Rows from block 11 of a small image classifier, named by matrix and row number. Rows with one number within an expert belong to one neuron, the router's apart. Each number is 500 + 40 x the weight over its row's rms, rounded and kept within 0 to 999. All counts start at 0. Numbers have three digits each.
After each expert's rows are labels from the 100 images, of 14976, where the router gives the expert most weight on average: "responds to" is what is common among them. Only what is clearly more common there than usual is listed. The data: scattered letters and digits in many colours. In brackets: how many of the 100.
# router: router (model.blocks.11.mlp.router.weight, 8x192, trained with AdamW), inputs 96-191
# up: expert up (model.blocks.11.mlp.up, 8x96x192), inputs 96-191
# down: expert down (model.blocks.11.mlp.down, 8x192x96, transposed), outputs 96-191

# expert 5
router.5:430516400506454492570511487480515511422495451447453540505469486579494563511523487475468534488411409546483491566532577456480513576504492498472464475508479509509464543472436542524591525492449502466528529430454495504569516507550413460505544566483513492521495407576559503496498478436542535574
up.4:546471558504567486519487472447526593551483526480450576495503438533521453534468576494473441508481531489437531511486530494515463453573540589504471412488544533515468500536556522494577517533529500501509533420551560543496434472418572517462488437504544531521508490441509544511500542465617463461
down.4:498504482446500472616528490589520445458465465508594581521468567516470511541547479545517500488557468510496509541519505541526527484497460533540498543458515504530533555538550510535534444507515486521484483491500465514513491471454517501525584511428514527447529452491480466494508531540590475487
up.5:543475464496440556514506533472572514501552615504516490500599484562506508575482545549466528543539508581458458530512468520437410446450524478558500597471433525456575520474562503467484464487504487471512443511524491548519495532500438491520518517472491511425509524516492494506533502497550499423
down.5:479473407494523532390450491439454501505509470456537526532488441468565514525505441551575492521444446570496627433467480478560461493460522457445477507495508475503444497527506493556509553536525505535449514492539548509505483507531522460506477480463553506483492490507455476549497540502394487570
up.6:492484510539526473450491489468473441547471493526548525533532501456540545463490476500491506471506497401541519513505479432511496506494434540524484397535539599505452553552536564522476535455476502502520494513512528567444559486459545519524430473457554531553545505479431424489513471560504499507
down.6:564492505525492483573524504423433473476484439471542480484493482424514516440491490470442515513474491428496481505441500520494534425453510530508499505500523527439494575489500462557456551435525496447520493451562540511514471455467487522515453574531474512475453496432512511407521478547434491504
responds to: count: one (72); the character E (48); largest: E (48); the character F (34)

# expert 0
router.0:541442578484476501536491464514476495592482595515480462491521514436472494534522546441474431514535469510461492503464447496486512435590549555487581494463505437426525529474483532521507561463488503478506447502507546487472488491405519483493466494528531514508469563429538485473434512524518469403
up.4:464541526503511555559490429424512497505526529432503487392478481504569488551500560466452544466450431572504551512541537486487465479452501551492510525476511503502506474588532499465484568500533576479509566495483559504478429463499513478489410441455478492526496519524534526521467616477474531523
down.4:466519573580492472498489523481495487469512560488478460431491476461493455499481519420571505475434563527519503545516528490526543424467457417480526456502526550500510409566488471535494510453498517541485557548561520489514459473464580419486423485489496507577523487514535555452458501486476531568
up.5:457471493574523483488514529494462439564533573460518535550423425581458525420498565494579503409449483488563432427516579453525527528500493538484521553484421535510455503432445504491459475438460530493520523522517562513486524512520477556535606492554548488499506447542505519454491486482500477510
down.5:504456461507521500548493443541530531504491448474540535478534493435516585580468459539456465536516563483436563537498452452441505489518544524520479463451516398512484480597492560555567484500528509516487513563507548494420507473481523490493498519452435506435487536510502451553460564500474476464
up.6:525431502517505554504495497387484474519420515499520536481602479431476526558494528550519467473476542501542538486541458463557499366509541566465457522503499525468441450541482452534487529508465502542457516522488569522512393538430470499502422486478548482508504496501487476445516527537536535448
down.6:548495533450482508481484502498522440471562525489518454417458466503511571474468551540531617509474506497502442504536496435491509534501590451460488493506543548549483558507462550472493543479427489490512551498484537498511434527562536528483496457495580558541489486494576518562469453451541515480
responds to: count: one (69); the character 3 (51); largest: 3 (48); the character 5 (39)

# expert 6
router.6:447549492572517516492498571464503483507443454533500510516526624494501502534471543527518510525517470519489549455520433414477584514508510453490483434492535531502476549545485467474512521494512504466544498539512509552514423460474409510569467506513486536505534538535442458447424480451525441430
up.4:546501471518460501483514447490495448371509486466479544484501405470526480512482466471500521579474445447424529504502487528590514538519594447545416452505454486561522487501509435454464515536501450520613465500422501482443511484498515461457512529550493514503536436555492490531554528554498505495
down.4:466535516491537507497444532508491555442441470411433508562482542432443543554439450549556562549541523462481416480542613550524517503471471500535473567520516517515462510499490491513477496443538483535538522540530494525528459506488475471449444418493456493476541487486521480401542519512509488512
up.5:534456431477503432543457474522489532565520444389454480526490510502483490463474409535517505502518577426518499532542488435498513467504463523531577439511551472410475526476489488579514487528559504537537503552421522491535480485473523511475429423490521497486465479447517449475474468477470472513
down.5:517473554447488583464532552473467578463546532485438488470487453472541485495559552460495598531520465547511518439490458501543490438518435473550532476487508532486524559494537534493486479504479486447492517448569538482519490477544519507486429558575532527534460450395497452522543539507563575461
up.6:445451569490489541543523582460483444474466437573542488482470455465513488554542468453450504483489471540569514587518500465499533518489500449555511441449449538450534513578455549576508515526474569528548565486548485536537527517536524512547516467475453539533408532492514543486523553545556394521
down.6:513523496567479501525497443544537556504518550483495528500526487515454529557495578591544455487514526527504490520537463474551491483534511458438495520485547464516452332474553448463542433481473465531505445428488469469520428447536556532507562457524451497533533525435493457500453519580557541449
responds to: count: one (68); the character X (59); largest: X (56); the character Y (37)

# expert 3
router.3:558578552399508458477511464530511480503536525464479501492461482561488443481552500478497538420512511439491518465485516583526476473547485534554556551486477476525483451520532499524516482484506490488453501444453518471528578451549521482476470525446516420517471447467596506469492558501503556553
up.4:476468564534536489583474502444510453491484476491487504433478499530448509534474493551497461496416508446511430441503515565464516494562490548538556579483492524539449449485518513596557511461500514515536475510464544527486555490612499465533468509507465476550535512488535497502404446483502494508
down.4:481547585503496545444488505537544517497483483498461508492430529494476497486508438508505510563492527535472484589478535569444507492511497501412586523457439529490507521506465557512512488531543445454460530506558572485534499530419451560422479473535523446524493508527454517459486521517501516565
up.5:560455523490457505468522554531514421509462463454554543478519532544467493484508549490509518488560567511487521511499514511569478443494507487530542545429488558563516518550587512556533560440554494568521606465491500463565526423575495527476486506541475544506495475469531516534543473572491496464
down.5:483533521451436504425507514452533530514543551524509510380494455505489512536508466426502486513451474495588534503594523493508480581469497502506574501477524560534453536486473493540459517465539516498499493570512541476477473446498513525490487531462552428463463480505397483504520540463520476522
up.6:497498501590458456460428563581520453562411513534540439530468421533516523444478479507524492536409475527523479429486468531457478455481499523499464578467487452439478426540461459512467461496502467563426484501486516490426411554508527497446456444505534466487552473513518490467472443489471512549
down.6:513536575451463475489487505524525545466500544501456520476453547505560425540517546532499466547436527436536484511486560466536505507426539470525508489478480492619467451520561468481484505495565514535535453514457505513495468523534452541546479495479504490537517514483520478526454599621572533500
responds to: count: one (68); the character O (54); largest: O (54); the character 0 (25)

# expert 2
router.2:530511464562493478474533458607519510481516428493498491507533512507541456441473411574491436442530425394495512567468425562522448527482424503546489524525506491506479473560530471442491446497576443507544475446453493476505463562531546509508435484480530526513484505491453426553550459523514555553
up.4:486508452476567449632497562436520511545503521471503506569476529486415484516467448481564541454503570378544491494485466444528546456491452521467541464470525573559528552430464503564540507523481582531473511467462522513488545456433504560543537564548509516481510493476473494457527499525513448511
down.4:531479464484470531487537457535495482537512483473515512467544455477585554472526548503547547456558460562429479536463540545518496542554476452482444499548415488548492491447503534474466519473553449515539527514499472501565505443545528497417467535608523476572457490516511430521533443442536480507
up.5:469515459454498481503514448541506483436508489519568499451514496575515527484531510425532494427474451423494517516520468525543518509448494477538497494497480457519477550526453532405502513485462516428440543454506459548493484517590522457516442585608522493427528506595564484477455545476515561546
down.5:459516549575474490522496493475451435501487443464588573473508439499453519495489495496525476405507566477434458511447485431527557420504422487541457525471527473479461541536486509548503468480480550448504609477500489513476519483511552441519462499501520557479525497512471540493482526483508553484
up.6:509466529508504559455460504490517500514511539522456453538450503480510502521568488466427540462456590456478551579410534540462474443515545483506574524476461498549529501572486488475480436514547521510507446525554547533593488456471486554542529488514536510555505393413523503527511430477506505509
down.6:514458516502457486542503497441486553527458515514549577483573511504482553466523458436482423455513507548544567481512460515502529408487459512474478424563532448451501518445549499497550561463513443470452563569458551517417536519521561451501546506465466461520449510485516509520549516555507556468
responds to: count: one (79); the character U (67); largest: U (66); the character V (26)

# expert 4
router.4:536463463536454458467504489511468544454476513460463511517496489511458516489480540516541467496467512521473436503439476468485487526461502542453499518592479474545562431470534508446412488454466504511452452556500452538457465523435542489530492493536499525523565556415450566554472457501482488511
up.4:537498483507474514457498519499545586495541586549506429450576506534534509495530449513565398498498533386494574501480484554528496506518451477509495468524475499493490464577559480516553559531514467586530475458434572515492478476513492511544598504523434557526484510527413389496507448463582467536
down.4:519514496547497503485437447543510551473470530503517508441515552505456499505455493571477461498441380485496534582463440459520536479547496491576542449494504433441523484511522428558496423570495470460519556528543514468462493416481504488495504476542526460452491432558531507498525447443475533555
up.5:457500487517499544547498518554522519490482520476523505465525447522554567492479454425504439501546540515494433560481577544427433445473483469468558443536499493460453529437504519591581507532570484462496507550545511478569505487483562469533483509507486547452471526557478566490572528494504529501
down.5:453494517452458441473563497505412521537526553450454447518476520539503483550541526529471532500399472490583450511521560501554429590501465445427595504451515526500479475495559482517509526478527436503514565490469594493454490554493457468607467503467475435551554482520473444546509502493474545526
up.6:514524551531495564467512463560525443486510559569501510416517551487551475562549538438538496470495533506405496553505495502507545414438483562582491530559522520495481476540512424495477535429497503398527455505481501493454489447535504455540523576450570514477517530489457508539534551548502450528
down.6:481507505590541529568514575490506445536534492494570477490517511506539496504516440536443479495510480519476567452481490462518507505486524504469492495440527488460540515538539458509524464520529487491457470467473473483490474497615556461476517545429438460469491460511413478530599523541506544499
responds to: the character 2 (100); largest: 2 (100); count: one (46)

# expert 1
router.1:559455498486464546487541495505544449484507561472475516475444424484529564461513507455523535551418534587527441565475555470525471450486535493565497571474453506546536523480523527519502465455503472478555473528600553452510574466498466555432532553515483492462460458454547525547559573496500520429
up.4:471453428533524434519514492563533572492456484519562491543519444575541498487520492494500462461512537423509473564478591509521434499500442544491466520469504504506452428457480542471523478524488500462506598459502555482556581512500529559507494495490468500495474485443540549558493555432492542501
down.4:483515522471508486548486523435492469468501509511430471496504572508466501545502469527521453556488527474460505487583456529479584565460511467528517420486506563489478566500499492501538541467485521500455457479454470509522541481435394505512484500455470480498506490572522426437489457486533452430
up.5:454417551454462510588501518417568503486529550511494513446523480511444475478548541546513517533410471517506482500581536528501503452505506514497484568478544495461465485475459484486611477472519466479470492488533445500499516510553445476520496479535465456566517454465538543491527453487484532479
down.5:567465480520543505474485467504532555429571524521524521473450461481552559407562472435549484567499547489517495509439561431529520516522541526460516482523423453538484484478514435514493541456475490481520539587540563448529497578489523529530409460519554501510486493514544467503544534481509492536
up.6:468497447496545497490473480489505423527467448490511554457488512371522508501465521415467450573604465598489543460547542485492485529495558513480476504505511543478456524526468502457493474533547584479511496500499501579459474490439514569557541532503517484476558467507459467479533499470506563487
down.6:458547511604481491521511518483442566517444493530497498518484460490577515462492513501531474477493524512435489455486473497461460538503426420549509472556455491506540514478518446506466470520587374469454473532464449486507517491605589516506477554572544462440480504519461532480534464478482515525
responds to: the character B (59); largest: B (58); count: one (52); the character H (42)

# expert 7
router.7:571506529467564515497440550489511491516529472560499489543467489475454499481481486517538538576554564523580532413526495513478523494463462542455580489492482474502511514546504483512438481559448504571449532559577481533459502546560487575454522505552436506519569523473445533471554476500470449512
up.4:522507538564435497526537526478520487501475511471493580446567455516546477508484508509526473443484471472581523441501551419456525448426596464572599484434505486537586486522449446492524472512472484527531558583507440551505531467499530549455469571560470486531501475507527539503519503471528564460
down.4:507507415419495525495488493485505499486519464480514475555553534496553468470515487494449518535496508505501458470489508501533489567515509444501483460495481565580437504489448512472485526527561473475477448475523588527609492446498432518573573551493582497439489483557580511443540537433520408449
up.5:444600498558466513565474554495449507445459516470477487446496518577421481452560529446513445510537511482541487427580492516562545515519492464542375545476488506489418447490500459543577494548523511502492496476450492492468470459459457539522455497507506476496543469526481526462487496492543499509
down.5:493479548475492436451567435474472536536538493487461556494469526496451531457460569515495519450513477604483469521518508523475454520458444477480510511494495536550483486390514522508497538491494578472547577512413512554479500429482573526512513488506552486501533495472587598501519515404470455565
up.6:468608480395520406502479462467546463457500430422499487426546471465559529498486519529555503500486499522417468470500507582469494456453550467484554545557488512469522497457455480502503469512468461536471530456479455519528471460566509572435498546467495459512492489486500504469574583480505493533
down.6:480425548520490507429565474490477496497552526507494440406455565532486520500495568409513450595550458556467390494490549495499517538518503541551490468490538488513506431406492481450523513489484481449503520470505432503472530501458470457489484425545540553514459502552497547568477482541547571506
responds to: count: one (64); the character A (30); largest: A (30); the character 1 (25)